A small audio captioner, trained from scratch.
Training: cautious_adamw at rate 0.0014, 6900 steps, batches of 128.
Data: trained on synthesised sound scenes: up to three everyday sounds over a background, 26041 training examples, 33.9 epochs.
Rows from block 5 of the audio encoder, named by matrix and row number. Each number is 128 + 24 x the weight over its row's rms, rounded and kept within 0 to 255. All counts start at 0. After the name is the row's rms in percent of the matrix's.
# short0: shortcut pointwise conv, stride 2 (encoder.blocks.5.short.0.weight, 192x160x1), inputs 0-159
short0.78 090 [ 99 120 141 151 121 120 102  92 100 162 163 114 148 110 174 110 157 144 111 135  66  89  75 131 134 125 136 150 127 129 167 117 106 117 115 147 117 128 161 135 106 103 143 109 159 113 137 129 102 140 145 122 123 141 118  74  64 100 167 101  88 112 138 123 135 122 105 122 107 142 140  71  76 124 124 127 174 124 125 157 123 144 118 126 152 155  77  98 111 156 165 142 136  92 127 145 108 127 128 128  97 124 113 124 133  96  74 126 112 133 122 116 111 144 122 102 110 163 104 109 114 120 138 141  92 137 142  94 143 117  80  95 146  73 150  97 155  91 132 130 131  98 155 156 150 103 129 139 131 127 105 153 137 126 163 104 106 128 122 109]
short0.79 101 [138 130 132  95 137 136 138 143 123 144 132 162 141 112 152 135 107 149  79 116  83 144  91 105 132 125 154 129 131 112 106  81 115 129 136 150 141 136 122 153 103 133  58 137 122 178 103 156 161 153 116 110 171  88 126 132 161 106 137 133 150 155  92 123 120  96 161 108  95 130 119 106 128 136 167 124 111 156  95 136 125  71 143 120 120 135 120  88 108 140 161  90 102 117 120 105 116 126 103 117 116 148 130 145  98 102 130 163 127  97 132 155 159 105 133 103 150 151 169 141 113 150  88 101 142  98 132 124 112 107 131 157 164 119 120 160 168  94 105  93 145 137 138  84 149 126 155 131  90 114 165 144 144  87 106 131 108 139  77  90]
short0.80 091 [112 131 165 122 155 123 132 128 119 115 130 138 141 119 146  98 107 154 108 144 129  95 154  85 129 173 149 117 160 151 104  92 137  92 150 126 112 133  94 132 130  96  91 125 104 131  81 109 127 103  70  78 120  50  95 110 149  76 118 144 113 131 134 122  91 115  98 164 138 129 104 123 118 118 131 119 116 160 104 145  86 114 141 110 118  83 121 137 112 110 140 103 132 141 102 124 179 112 134 122 124 148 115 141 147 143 175  82 152 138 114 125 114 125 135 135 179 154 165 126 134 131 158 120 132 161  85 136 157 109 130 140  76 119 158 133 171 105 170 129 137 116 158 111 144 115 103 118 126 106 129 134 109  75 138 105 135 112  94 128]
short0.81 094 [122  89 153  70 131 126 181  90 141 161 137 148 124  82 119 122 143 133 139 120 124 155 151 130 164 115 134 128 165 102 145 107 167 135  87 106 118 114 143 103 131 134 182 118 123 128 114 119 125 103  92 110 104 144 123  92  97 145 153 130 113 151 111  94 141  99 124 143 141 130 120  80 124 101 131 161 145 116 149 119 145 141 119  91 117 115 115 122 113 126 140 134 166 154 131 152 104 122 131 139 126  86 130 153 125 149 135  88  89 107 112 159 135 116 120 153  68  98 121 106 113 124 169  88 112 133 109 126 106 109 112 129 100 102  69  94 141 150 122  81 119 137 131 115 138 127 124  74  98 131  66 131 144  88 170 109 153  88 156 134]
short0.82 101 [130  68 104 119 133 116 162 104 121 115 172 109 134 105 180 120 149 135 119 167 118 108 114 142 172 136 121 138 113 129 113 125 116  81 159 148 145 118 110 129 125 158 134  92 106 135 100 159 112  95 113 151 115 140 137 144 151 126 177 117 124 152 114 118 124  80 120 142 137 145 107 115 142  70 157  93 137 129 143 137 118 131  95  95 115 140 126 143 142 136 143  90 124  72 112 161 119 136  98 134  86 135 107 106 145  81  84 149 140 128  89 148 131 137 121 104 165 155 137 122 133  93 102 107  76 132 162  97 153 115 126 104 102 108 115 115 161 116 145  85 134 161 170 114 127 119 169  82  73 124 121 120 107 134 128  98 138 161 120 131]
short0.83 109 [136  94 127 141  98 136 146 122 115 116 124 174 145 121 137 149 112  94 141 150  99  92 130 111  89 131  91 132 158  91 135 103 143 112  97 109 174 115 131 153 148 121  73 132 158 123 117 183 149 105 144 133 124 109 116 100 153 124 133  95 137 169 120 159 145 130 138 143 133  93 170 144 120 143 116 145 136 111  68 156  99  88 111 118  73  88  95 136 125 128 101 165 119 138 124 128 106 124 147 163 129 108 187 146 134 135 135 141 120 142 111  83 156 145 115 138 167 131  98 123 128 135 155 105 140 112  78 124 104 119 123 111 131 125  96 196 115 138 136 101 175 126 112  90  88 116 133 105 114 130  94  96 125 102 119 108 137 124  99 110]
short0.84 100 [160  88 167  49 166 114  85 141 151 126 104 158 147 103 128 124 104 134 134 130 121 146 130 128  74 115 145 110 154 120 108 124 126 147 147 144 112  91  75  94  91 133 157 112 108 160 112 169 144 132 111 194 167  92 119 142 152 139 125 171 128 135 111 142  90  87 108 123 132  96  92 109  91 135 139 127 152 141 129 121 158  77 128 127 127 107 138 141 108 115 120  82 115 140 132  99 133 108 143 128 124 136 141 160 127  94 138 102 152 120 112  70 150  98 133 147 163 106 141  85 105  96 138 142 125 139 128 134 144 110 135 151 137 187 117 108 141 110 112 120 107 100 112 130 104 129 169 118 119 120  88 130 135 130 112 113 149 137 119 109]
short0.85 108 [136  95 113 136  97 149 167 129  89 138 153 108 137 114 127 110 173  93 119 122 140 140  90 126 103  99 124 107  97 103 107  85 119 119 151 135 126  97 136 140 104 128 104 128 146  72 173 129 155 137 117 109  81 118 128 141  93  97 136 162 127  93 111 112 121 121  99 129 122 104 106 147  97  81 145 134 126 137 151  85 127  84 112  99 121  88  93 134 143 122  94 158 102 110 128 161 112 161 115 143 112 105 171 155 119 158 112  71 157 163 107 127 106 135 154 120  87 121 152 145 150 133  96 148 133 120 120 148 129 105  94 113 155 132 103  72 128 135 127 137 114 128  88 135 107 135 143 116 114  91 138  72 133 125 123 127 157  93  71 118]
short0.86 086 [ 76  98  83 111 111 164 136 122 158  77 127  88 126 103 155  85 134 118 147 123  94 108 115 129 117 132 132 190 164  89 116 144  76  91 116 106 141 117 111 142 133 112 121  97 129 108 174 108 142 139 157 116 170 109 126 114  92 113 115 134  98 148 127 116 111 116  76  91 132  95 142 148 111 130 120 124 149  80 124 123 121 114 143 134  91 132 124  75 141 135  75 125 148 159 112 124 146 137 144  80 130 121  90  81 157 142 139 173 116 143 124 132  81 163 155 131 111 121 139 126 123 103 133 119 130 134  93 174 137 126 114 116 151 107  95 105  82 101 147 133 147 112 146 125 152  98 109 137 113 134 103 152 126 114  88 129 141 133 120 127]
short0.87 093 [122  68 126 150 122 123 118 111 129 130 144 124 116  96 115  89 180  72 160 108 149 106 104 111  76 146 130 128 151 101 149  96 160 127 104 187 116 106 159  75 110 106  79  98 173 121 118 129 120  80 154  98  98 104 131 126 167 120 130 141  97 138 123 116 115 143 114  98 123 107 125 103 159 156 143 109 139  93 109 132 113 147 136  87 130 160 123 144 108 111 111  74 158 104 130 123 105 133 137 128 125 135 128  83  90  89 141 124  89 137 117 151 120 149 105  96 108  88 112 139 107 141 124  97 114 130 132 106 110 135 148 131  88 133 139 145 152 137 131 126 103 136  63 147  78 104 150 108 153 145 128 131 126 132 138 150 116 143 143 123]
short0.88 102 [145 100 118 115 177 170  96 132  96  99  76 188 118 148 121 197 104 117 159 175 132 140  98  98 159 139 107 119  97 132  94 141 102 105 101 143 129 117  60 147 119 121 133 133 104 120 139  91 142 103 127 163 102 104 129 123 129 122 111  87 139 118  84  99 123 130 146 101 110 124 146  96 162 125 113 123 124 124 127 146 121 143 100 124 129 120 118 122 145 107 147  98 163 111 153 155 107 103 135 126 122  94 141 144 156 106 165 153  98 107 148 158 134 134 147  96 123 114 126 111 140 103 123  94 149  95 140 135 143 126 139 155 153  85 147 129 122  94 108  69 108  82 107 125 168 122 142 121 126 118  79 151 103 105 113 106 118 130 141 145]
short0.89 102 [139 127 140 137 140 127 141 125 123 120 156 138 147 132 132 156 103 130 112 137 128 108 141 132 139 178 149 111 123 150 158 107 109  88 114  99  97 106 149 126 171 141 165  79 148 105 114 159 104 115 151 119 127  77 142 134 115 172 111 142 119 135 145 128 120 129 148 158  80 152 187 138 145 134  78 121 108 119 113 152 134 166 131  99 123  82 181 162 108 115 107  96 159 133 112 121 132 148 115 103 113 129 156 108 144 154 129 165 147 135 112 169  98 132 131 162 147 145 111 160  90 162 151 111 147 118 138  89  68 126 121 115  69 121 141 171 143 172 131 128 146 148 148  98 118 122 121 159 147 152  83  94  92 120 122 149 146 153 143 117]
short0.90 106 [132 103 156 132 121 100  85 170 130 145 146 137 196 119  97 119 125 135 110 116 120 161 140 121 169 151 145 114 113 127  93 105 151 151 159 171 158 110 119 111 115 121 134 130 134 135 122 131 131 131  58 147 142 143 105 133 149 124 147 165 110 165 139 108  77 117 113 169 147 157  91 126 144 159 118 103 138 156 162 167 120  94 114 118 110 115 154  89 123  88 115 114 105 140 124 129 112 160 133 146  87 120 142 127  95 137 132 125 154 117 125 126 104  76 119 149 144 122 154 143 144 164 147 154 127 177 144  95 126 116 127 131 101 126 141 103 167 121 185 102 138 128 149  81 145  95 127  82 176 102 107 126  96 123 116 120 116 110  87 143]
short0.91 097 [ 98 131 106 125 115 146 138 120 134 148  54 102 101 140 114  78  71  89 170 112 124 135 137 137 109 139 152 158 149 147 141 132 136 136 140 113 159 171 123 176  96 129 158 152 153 124 105 123 167  94 112 135 156 156 124 117  86 101 122 167 114 165 121  94 114 124 127  91 142 126 152 123  83 175 160 128 137 136 132 106 124 118  96 147 106 115 147 154 107  77 116  85 120 115 136 144 156 110 154 107 141 108 127 124 110 112  97 117 136 132 118 102 146 137 120 145  68 122 116 114 114  75 121 132 145  79 127 140 136 143 143 110 110 147  91 113 105 127 105 128 102 107 103 152 127 110 131  80 136 140 130 110 144 116 140  72 157  93 127 109]
short0.92 103 [123 124 129 142 123 129 116 142 144 160  78 101 136 155 108 167 127 127 144 140 132  88  88  55 137 115  92 167 124 115  72 127 148 109 131 136 139 117  83 136 154 134 163 142  76  69 121  95 132 126  99 147 121 133 132 135 103 149 148 155 105 125 130 152 136 134 132 107 126  95 144  97 107 173 121 131 122 156 130 144 103 123 132 119 162 127 129 105 104  98 168 150 142 128  96 137 113 124 131 124 145 141  77 102 122 132 157 152 107  99 148 120 112 116 129 133  97 135 123 124 107 110  84 107 102 136 151 110 177 142 137 115 108 152 190 167 145 121 117 102 119 117 142 120 128  75 136 122 127 147 119 131 119 139  37 121 133 155 151 152]
short0.93 095 [141 119 142 112 139 109 111 135 138 109 103 119 128 128 140 157 139 144 107 145 104 117 140 126 125 112  75 153 141 132 148 119 100 144 143  97 111  98 135 151 103 127 116 103 160 118 125 162 122 118 106 140 108 124 111 112  77 126  68 157  96 119 127  96 128 123 107 118 162 145 139 134  76 138 146 177 135 169 144 168 100 105  91 107 119  85 133 117  94 119 122 126 140 149 120 123  90 126  83 112  87  96 170 166 153 162 140 118 174 114 123 108 140  99 104 188 142 162 152 150 146 121 168 132 111 142 107 139 116 132 124 134 140 117 116 150 100  71 142 127 165 109 160 149 137  85  95 125 104 147 101 117 112 114  86  93 127 155  82 106]
short0.94 093 [126 100 145 141  97 105 136 138 163 119 119 110  58 144 123 114 104  87 117 114 107 117 113 109 146  96 104 100 144 126  94 117 118 122 153 115 130 134 100 144 142 167 116 135 151 146 140 141 106 120 102 131 130 111 134 124 165 124 140 182 133  95 125 117 138 115 104 147 146  77 143 135 114  83 152 168 132 137  85 141  80 132  84  99 145 124 127 124 144 141  97 144 118 128 129 139  96 114 134 104  97 115 128 158 129 124 121 127 127 169 146 110  76 157 123 140 110 139 129  97 152  69 152 125 136 175 104 156 132 110 133 132 146  99 132 119 165 159 126 120  94  72 127 122  96 111  95 101 110  84 126  57 127  74  86 132 121 126 134 145]
short0.95 089 [106 171 117 126 138 127 111 106 121 124  65 119 109  89 125 138 148  99 120 131 156 115 109  75 121 173 126 125  86 148 119 123 119 116  94 124 116 157 135 145 133 121 173 137 103 116 130  90 114 111 134 103 137 108 127 119  92 169 107 106 103 115 113 141 181 145 124 102  75 171  91 134 117 123 138 101 122 138 140  82 131 119 122 157 107 141 120  95 137 122 132  87 122 125 140 169 110 118 118 104 156 102  73  96 144 136 132 118 124 109 137 144  76 130 152 105 159 124  82 122 134  94  92 116 130 134 148 129 136 100 138 158 141  91 141 130 154  88  98 119 129 131 102 138 157 148  97 104 127 161 106 161 180 107  72 157 127 133 163 143]
short0.96 103 [128 135 111 114 143 103 110 144 133  85 133 126 132 131 120 180 106 116 124 157 126 103 139 147 123 127  78 126 151 115 103 118 146 116 158  95  83 114 127 170 123  49 122 123 132 129 110 139 141 150 162 202 181 158 133 110 139 130 116 130 138 127 135 140  88 103 145 140  84 159 163 145 132 163 131 121 119 122 124 153  66  96 101 141 118 125 170 104 102  94 141 125 123 151 128 116 129 133 144 109 126 107 136 126 155  95 101  88 101 130 106 137 148 100 119 106 195 163 105  88 125 118 127  88 117 122 128 115 125 111 111 105 135  95 110 157  90 130 155  94 138 112 118 108 105 133 112 127 100 137 100 104  93  94  89 119 109 135 123 113]
short0.97 100 [126 132 126 136 115  97 102 127 139 149 115 159 139  90 107 108 157 171 119 119  85 130 154 128 145 147 122  89 141 136 125 139 107 104 127 120 109 140 149 115 133 120 116 121 106  93 179 116 133 115 154 127 102 109 116 122  45 145 139  92 145 122 164 147 106 137 131 110 112 104  80 131  98 145  51 145 155 133 139 158  98 134 135 136 125 127 139 118 119 140 123 108 157 116 101 101  67 102 163 125 148 123 164  89 135 161 142 128 158 109 160 168  80 125 151  89 115 142 167 152 101 126 108 148  86 140 114 113 152 155 124  95 137 122 111 120 136  84 134 127 153 109 131 160 130 144 154 141 173  86 106 143 101 147 120 166 132 128 157 139]
short0.98 095 [116 141 125 116 118  97 111 150  99 145 118 137 143 169 152 136 110 142 109 155 166 132 107 184 121 115 132 162 158 158 127  92 149 102 120 150 139 156 135 127 122  98 117 132 114 135 112  68 141 121  83 140 137 120  89 137 169 131 104  75 130 128 158 114  94 106  84  89 127 130 115 133 139 140 148 146 134 166 123 139 129 135 117 159 147 134  95 121 104 113 128 113 152 115 127 102 134 121 106 136 124 129 125 114  79 125 122 112  81 129  93 141 109 109 137 141 154 156  95 109 137 159 140  95  92  90 133  85 148 115  80 101 151  76 149 154  91 118 125 173 135 158 112 152  92  99 128 157 110  80  91 132 126  94 105  80  97 132 130 101]
short0.99 101 [161 168  97 159 122 127 107 124 144 155  88 136 130 113 114 126  99 146 125 155 161 142 120  70 106 148 118 140 134 157 151 138 106 112  88 136  98 125 162 158 138 109 165 136 150  96 116 105 120 120 130 110 105 122 101 128  71 111 135  86 133 123 131 134 127 141 115 142 103 148 169 152 108 114 121 133 144 161 110 164 149 108 133 129 117  96 127  60 121  85 106 152  83 107 117 143 125 114 108 164 165 124  96  87 107  77 156 131  90  79 129 103 126 109 105 126 104 117  71 131 122  87 152 121 158 114 141  89 114 154 116 173 118 133 144 118 142 112 123 115 173 111  93 152 172 135 109 134 134 129 116 149  98 132 139 163 119 118 127 108]
short0.100 118 [145 107 134 171  99 130 176 141 101 117 137 125 125  68 136 116 109 107 116 145  85 114  54 104  54 124 113 102 115 120 128 130 117 110 126 101 149  90 164 151 130 111  75 134 145 122 137 156 166 107 122 133 111 111 123 140 146 128 122  90 110 136 129 141 134 131 131 131 118 104 137 137 113 123 155 135 108 109  99 140 125  91  83 138 108 150 109 124 120 113  89 109 128 149 101  72 100 131 135 120 136 130 154 149 116 124 116 110 152 133 127  96 131 135 107 119 131 150 156 144  92 108 131 132 114 104 133 152 162 138  89  40 138 100 126  83  80 127 142 144 137  95 111  99  72 107 132 159 126 113 123 108 103 112 107 113 102 135 107 108]
short0.101 094 [116 106 125 127 117 129 118 126 131 147 149  99 136 144 132 128  70 155  99 132  87 169 127 120 119 118 139 138 149 134 125 151 134 119 134 113 117 155 146 164 120 101 110 101 123  97 156 157 123 173 126 156 116 140 129  71  91 121 106 121  96  88 126 135 159  93 165 106 157 141 139 150  90 137 100 144 197 146 160 129  78 165 144 136 130 104 117 140 138 106 139 131 159 163 121 115  95 159 138 103 143 132 114 122 171 132 152  92 147 121  97 119 102 102 134 144 148 147 137 140 144 106 167 166  84 140 109 183 116 108 140 128 154 156 120 131 179 107 164 118 135 149 118 152 130  97 101 146 111 143  96 124 158  59 121 134  97 118 122 103]
short0.102 100 [109  85  99 141 107 131 136 102  99 127  79  80  76 137 131 111 101 115 107 129 121 121 123 126 146 140  81 165 134 133 138 116  79 105 171  88 135  96 123 148  91 118  96 129 125 100 112 104 158 130 126 106  94 153 147  92 128  87 112 117 131 137 132 119 130 111 165 136 127  86 152 144 117 168 158 114 113 120 134 133 133  82 104 134 144 135 134 128 106 112 117 122 160 154 147 110 112 122 132 131 151 119 165 108 118  93  96 144 116 152 121 111 132 137 125 114 175 149 106 156 108 123 122 126  95  54 122 132 146 114 112 136  99 161 141 148  80 113 114 123 146 102 120 161  90 105  83  88 115 123  90 122 136 113  74  95  85 105 143 127]
short0.103 106 [146 133 144 159 100 137 150 113 127 133  74 123  82 108  88 114 132  90 156 109 169  79 111 127 146 129 117 136  97 128 118  75 131 152  98  88 165 125 117 133 105 123 191 111 101 147 154 115 160 113  69 150 128  92 129 170 143 116  95 136 127 118 148 129 131 150 120  97 144  98 113 147 107 143 109  90 128 130 117  75 147 149 136 132 145 144 100  93 109 134 109 124 106 123 118 129 141 130 140 156 133 105 104 142 120 171 118 124 105  94 118 127 129 112 152  99 101 113 117 131 133 101 144  93 130  99 149 111 141 122 127 117 101 123 154  91  97 135 113 173  78 132 128 154 104 128  84  94 164 136 151 146  97 144  62 127 132 123 158 152]
short0.104 106 [120 142 107 126 142 143 126 126 118 131 101 107 116 141  94 169 155 126 118 116 106 102 105 170 166 101 152  76  87 127 155 108 122 159 141  74 155 143 153  87 157 160 140 134 107 167  97  79 140 146 166 112 105 148 160 135 132 171  91  87 126 121 128 132 118 128 116 121 113 147 117 152 126 117 107 140 131 115 122 101 118 123  91 137 130 105 100 172 156 175 128  96 153 128 136 120  84 130 145 120  73 125 115  77  92 115 146 113 160  98 115 129 151 141 115  77 104 144 114 137 125 112 134  93 128 127 141 109 114 140 121 142 143  68 106 146 122 149  84  73 143  76 131 128 140 136 116 121 122 146 132 113 112 137 170 113 139 100 109 107]
short0.105 099 [133 130 116 124 130 170 108 112 120 101 160 125 142 112 146 157 173 136 133 158 116 115 106 134 150  62 130 125 103 137 125 111 120 134 139 139 157 120 160  87 118 132  85 139 115 121  86 140  70 114 127  90 120  93 128 160  97 137 109 138 126 155 134 132 181 115 157 124 121 143 103 153 105  89 122 148 111 154 116  79 115 132 108  92 108 128  97 155  97  96  82 146 116 133 120 168 100 111 107 132  98 128 132 153  96 195 126 167 107 100 118 102  97 135 144 115  72 140 143 112 151 103 116 121 141 144 134 100 160  85 127 130 149 133  93 132 113 143  90 108 136  98 134 119 140 157 101 152 159 109 102  97 113 112  99 125 159 134 116  91]
short0.106 090 [115 128 113 131 142 137  78 153  96 144 152 154 138 122 149  83 128  82 121 122 153  97 152 124  87 152 178 128 127  74  99 125 149 107 123 147 104 146 106 141 119 174 106 110 114 103 115 142 117 174  85 118 132 111  96 121 112 103 112 160 128 122  99 178 132 140 147  87 107 115 108 103 111 139  79 104 134 121 151 144  75  93 136 159 137 145 114 123 136  65 140 118 111 171 137 140 162 151 134 165 157  93  81 105 136 104 113 156 116 120 121 103 113 126 105 127 135 107 111 120 145 139  96 128  62 145 139 114  84 123 104 130 120 144 145  90 105 116 137 110 122 115 104 109 133 133 113 165  76 141 134 118 150 126 102 108 109 140 129 128]
short0.107 114 [124  92 134 123 106 160 114 110 115 139 160 105 134 145 147  87 146 129 122 127 127 116 101 103 103 129 113 145 136 156  87 118 141 121 103 155 122 116 149 118 131  87  56 135 122 131  87 145 121 138 135  65 153 103 116 111 167 117 135 145 107 150 139 108 158 133 102 119 110 130 129 103 167 142 144 114  94 185 131 143 118  62 129 100 113 134 149 109 134 121 145  93 133 142 110  97 110 141 136 122 129 140 166 160  66 141 142 149 141 122 123 129 144 129 132 155 116 143 174 151 150 135 153 158 122 135 126  98 131 116 147 119  49 142 150 132 133 128 130 124 161 152 114 127 155  61 138 110 161 151 129 188 123  91  95 131 117 125 118 168]
short0.108 103 [118 150 149 109  87 150 123 117 118 140 127  77 134 150 143  82 128 126 107 110 141 147 123  75 117 131 125 171 114 120 136 150 161 112  85 159 161 161 123 149  96 169 108 127 105  95  92 114 134 157 115 133 124  88 133 165  75 123 153 147  63 116 116 139 132 115 128 125 119 113 125 105 125 141 128 109 134 140 127 158 111 103  98 145  89 181  69 147  92 158 132 118 144 156 168 106 140 159 103 112 137 148 110 103 152 138  95 149 140 118 114 113 121 157 168 121 134 160 133 175 145 131  90 159 119 104 133 172 142 106 148  89 120 148 151 127 116 161 123 127 160  89 115 126 152 116 136 114 126 110 144 174 168 100 148 133 126 115 120 131]
short0.109 108 [ 97 160 112 131 121 140 148 132 111  99 185 116 100 169 139 152 171 139 108 113 148 140 106 171 147  99 136 112  87 152 122 141 153 172 142 119 118 163  95 129 129 132 139 129 115 159 144  79  70 141 138 118  69 125 132 120 143  99 126 130 139 123 101 118 140 124  74 142 141 163 119  93 115 102 116 142 115 121 135 103 149 156 143 133  92 150 108 125 103 128  98 116 129 119 156 122  99  81 122 103  72 156 136 113  86 152 159  75 144  88 123 132  74 135 134 113 106 147 138  78 160 107 108 111 130 157 130 124 106 129 110 105 150 105 116 148 135 126 125  68 131 129 151 122 124 176 136 132 128 112 138 125 136  99 128 122 134  81 144 148]
short0.110 099 [115 104 139 157 112 126 139 117 181 124 156 129 113 129 147  90 163  92 145 123 116  97 104  99 130 137 107 104 105 130 103  94 127 129 119 137 118 111  96  79 172 135 136 118 107 122 112 133  95  91 139 173 110 134 133 115 105 120  93 121 157 101  92  97  98 132 131 120 124  93 141 116 136 138  59 138  93  74 149  60 142 126 145 151 132 171 128 116 145  94  59 133 101 154 104 148 131 112 105 131 123 118 127 118 159 137 130 103  85 154 174 137 138 125  82 114 108 115 138 115 121 153 112 148  95 157 108 128 129 116  91 123 115  89 154 112 147 119 154 131 121 154 151 122 103 123 154 146 127 104  83 118 131 160 131 165 150 107  99 126]
short0.111 107 [114 147 112 111 107  99 115 109  93 101 113 126 141 135 162 157 143 134 126 123  99 150  89 132 140 131 108 137  91 104 139 138 173 182  80  86 104 143  95 103 170  96  95 133 136 133 152 103  94  95 104 117  81 124 148 108 161 157 159  65 112 133  81 113 126 115 132 125 105 146 135 100 170 107 102 136 124  80 192 114 171 138  90 139  99 142 156 134 106 102 108 152  96 157 134 128 115 139 103 113  99 118  96 153 132 136 142 143 118 100 141 117 117 172 165  76 124 137 161 114 115 141 125  98 141 150 150 123 124 115 120 135 111 162 133 114 101 155 116 101 128 117 111 135 134 144 105 106 127 145 117 139 152 109 130 151 152 139  96 155]
short0.112 101 [148 114 146 108 158 121 127 159 151 143 134 136 144 132 123 111 108 162 149  99 139 124  92 172 137 132  63  96 103 142  96 139 158 169 140 201 133 142 131 127  93 125 133 114  91 101 108 169 170 100 155 109  95 111 124 138 141 106 103 117  96 158 113 146 116 124 133 129 113 112 102 129  98 127 112 110  85 144 165  99 101  66 170 145 129 144  99 177 153 139 110 123 119 155 110 113 122 137 109 131 114 105 125 105 117 159 118 103 146  99 145 144  92 166  94 101 140 137 127 106 142 102 107 138  97 151 122 118 120 104 101 112 112 124 129 116  73 157  73 151 127 157 144 115 120 138  99  83 150 157 141 107 121 142 136 103 136 145 134 155]
short0.113 100 [119 147 147 130 135 146 152  93 137 121 151 122 143 114  86 102 138 106 174  99 146  97 134 140 126 142 103 131 128 112 124 178 133 166 113 120  94 102 149 118 133 166 133 154 133  95  71 107  93 132 186  90  96 123  96 144  97 143 137 130  89 118 153 167 132 128 122  97 136  86 114 108 116  73 109 160 133 118 103  89  74 128 142 106 134 110 129 131 133 170  90 121 136 139 145 163 115  70 122  86 191 151 130 143 122 111 170 128 112 105 106 116 126 124 120 149 105 157 123  90 138 112 138  86 116 119 130 158 142 133 132 127 130 136 145 169 113 119 104 146 121 113 123 146 150 114 162  95 110 129 155 137 115 122 139 139 116  99 150  73]
short0.114 105 [164 109  87 119 116 143 132 118  94  92 108 123 122 102 125  64 152 123 131  98 134  95 183  94 128 119  80 138 114 143 158 120 134 116  92 139  98 120 114 110 153 136 113  72 161  80 122 133 118 137 106 129 115 109 107  82 182 104 103 134 129 114 144 126 145 136 148 130  95 117 145 136  82 124 104 147 139 145 100  71 148 165 137 132 123 113 150 126 135 111 115 166 147 120  85 128 137 104 133 123 132 120 143  94 112  78 124 158 111 144 144 128 162 125 115 113 128 108 121  85 101 161 115 100 112 145  93 149 114 171 108 167 121 122 165 134 124  86 128 165 136 127 121 147 118 134  94 126 117 124 111 136  90 184 109 173 133 150 107 124]
short0.115 105 [115  93 120 106 151 153 125 109 112 107 122 113  91  95 128 151 176 117 161 115 167 122 150 107 165 104 113 116 151 102 116 130 112 129 122 116 103 152 142 120 114 155 134 132  90 130 121 131 111 131 157 148 106 150 134 131 116 129 139 146 101 126  80 161 118 127 106 139 135 154 108  81 107  42 146 155 111 132 102 121  99 150 181 123 115 117 164  74 142 122 164 122 121 123 111 138 144 104 138 103 142 144 132 135 137  97 153 149 178 145 108 137 120 149 105 102 138 116  70  54 128 102 108  68  98 130 133 124 129 153 140 113 157 156 151 153  68 121  91 116 123 120 111 136 121 143 125 160 178 121 128 141 102 117 116 119 136 115 128 134]
short0.116 094 [ 92 107 157 116 121 113  88 114  88 115 123 118 140 159  87 130 152 162 100 152  93 128 137 118 151 121  99 135 144 132 132 124 139 158 154 101 135 119 136  96 112 161 136 121 134 119 115 115 100  95 111 128  81  68 121 138  89 136 147 153  96 142 129 163 121 113 104 146 170 124 109 100 126 123 137 120 127 150 124 160 143 118 125  88 181 117 144 114 148 113 132 151 135 105 122 129 135 124 149 153 120  90 135 133 120 167 136  92 150 149 112 152 135 104  86  74  88 119 142 147  78 122  86 141 148 157  83 124 149  99 130 128 140 166  71  94 134  80 118 149 133 130 123 148 139 115 107 109 109  88 149  98  96  75 138  80 102 124 123 142]
short0.117 107 [153 178 137 156 107 118 119 125 119 145 147 118 118 135 153 119 140 105 118 141 133 105 125 120 132 132 103 125  55 148  94 165 137 130 160 119 155 163 103 116 105 121 136 104 130 144 127 106 129 154 175 142 154 160 134  99 122 135 155 153 113 177 122 102 106 108 141 122  86 136 153 101  59 115 103 139  90 142 166  49 159 161 147 139 129 128 172 140 137 107 122 148 118 117 134 126  81 134  95  95 132 125 113 145 164 120  94 115  91  55 133 129 136 158 140 126  85 159 130 119 128 157 121 130  86 105 131 104 106  89 122 149 128 152 137 140 100 128 147 136 111 148 111 133 153 137 102 102 104 131 121 156 147 150 141  97 106 115 122 110]
short0.118 088 [120 107 143 178 119 120 120 140  94 110  99  93  97 125 106 131 156 148 134 131 140 132 103 163 109 133 108  96 116  84 135 129 124 108 101 167 163 107 180 105 122 167 123 122  84 103 163 161 124 107 155 109 139 108 136 112 104 120 143 125 138 121 130 142 138 147 151  99 156 111 151 103  84 191 110 138 101 121 129  80 122  97 175 103 135 181 126 154 160 122 102 150 152 158 121  73 104 154 111 144 121 132  79 114 132 125 108 157  86 143 128 114 128 102 121 132 125 119 109 101 107 130  92 121 142 120 136 140 145 156 127 125  95  94 143 132  99 102 121 155 120 129 134 133 131 100 142 123 134 100  41 133 106 123 119 129 103 134  91 164]
short0.119 097 [144 153 124 139 158 150 146 123  67 120 149 129 123 131  80 138 134 119 131  68 134 131 128  90 122 129 120 186 135 163 131 189  89  97  76  56 129 154 140 104 145 160 125 161 134 155 144 130  93 101 133 143 106 123 130 110 147 143 116  96 155 119  81 111 117 126 108 144 109 139 134 148 141 126 154 146 116 124 104 115 149 174  81 124 154 117 128  84  96 131 148 181 141  95 153 122 135 133 155 119 107 137 127  66 121 149 141  99 117 109 132 143 124 133  91 111 120 138  89 106 103 121 154 103 155  97 124 124 152 117 122 111 114 122  98 162 119  98 127 119 134  79 123 127 122 120 126 149 147 137  88 118 106  80 128 122 126 124 153 107]
short0.120 088 [146 118 113 109  86 126 118 103  98 140 154 117 155 107 146  96 137  87 123 111 118  79  95 116 128 146 136  55 144 135 111  96 120 100 121  92  88 113 154 120 119 132  97 133 149 160 110 166 128 122 120 112 140 148  88 112 120 133 137 137 141 115 100 109 108 124 142 132 105 110 128  75 127 125  97 111  69 139  53 134 135 101 122 131  86 147 110 137 116 141 116 164  97 127 148 117 149 133  61 127 132 155 150 115 111 114 118 168 121 136 111 165 120 122 169 131 127 101 111 146 103 143 121 122 153 123 123 133  81 137  99 103 118 115 114 116 132 148 175 126 118 171 119 107 124 127 126 101 115  98 141 113  81 111 142 114 122 206 122 104]
short0.121 097 [137 161 120 111 147 117 125 121  93 130  88 121 144 134 153 156 127 137 123 143 155 100  65 116 114  84 124 181 110 100 112 155 133 129 166  89 154 138 134 133 122 169  99 107 128 133  87 129 144 121  89  83  81  92 127 136  98 130 119 132 159 141 126 130  71  94  89 119 117  75 103 148 123 112 124 135 116 152 104  91  97 109 125 113 116 168 135 132 117 196 133 144 135 104 116 144 130 109 124 106 138 119 168 110 107 121 146 135 147 147 159 119 172 148 118 131 138 154 145 107 165 114  77 104 127  78 173 128 128 136 109 137 154 155 152 139 138 106 149 113 116 110 154  84 126 140 134  80 108 156 158 122 119 112 136 111 111 115 111 112]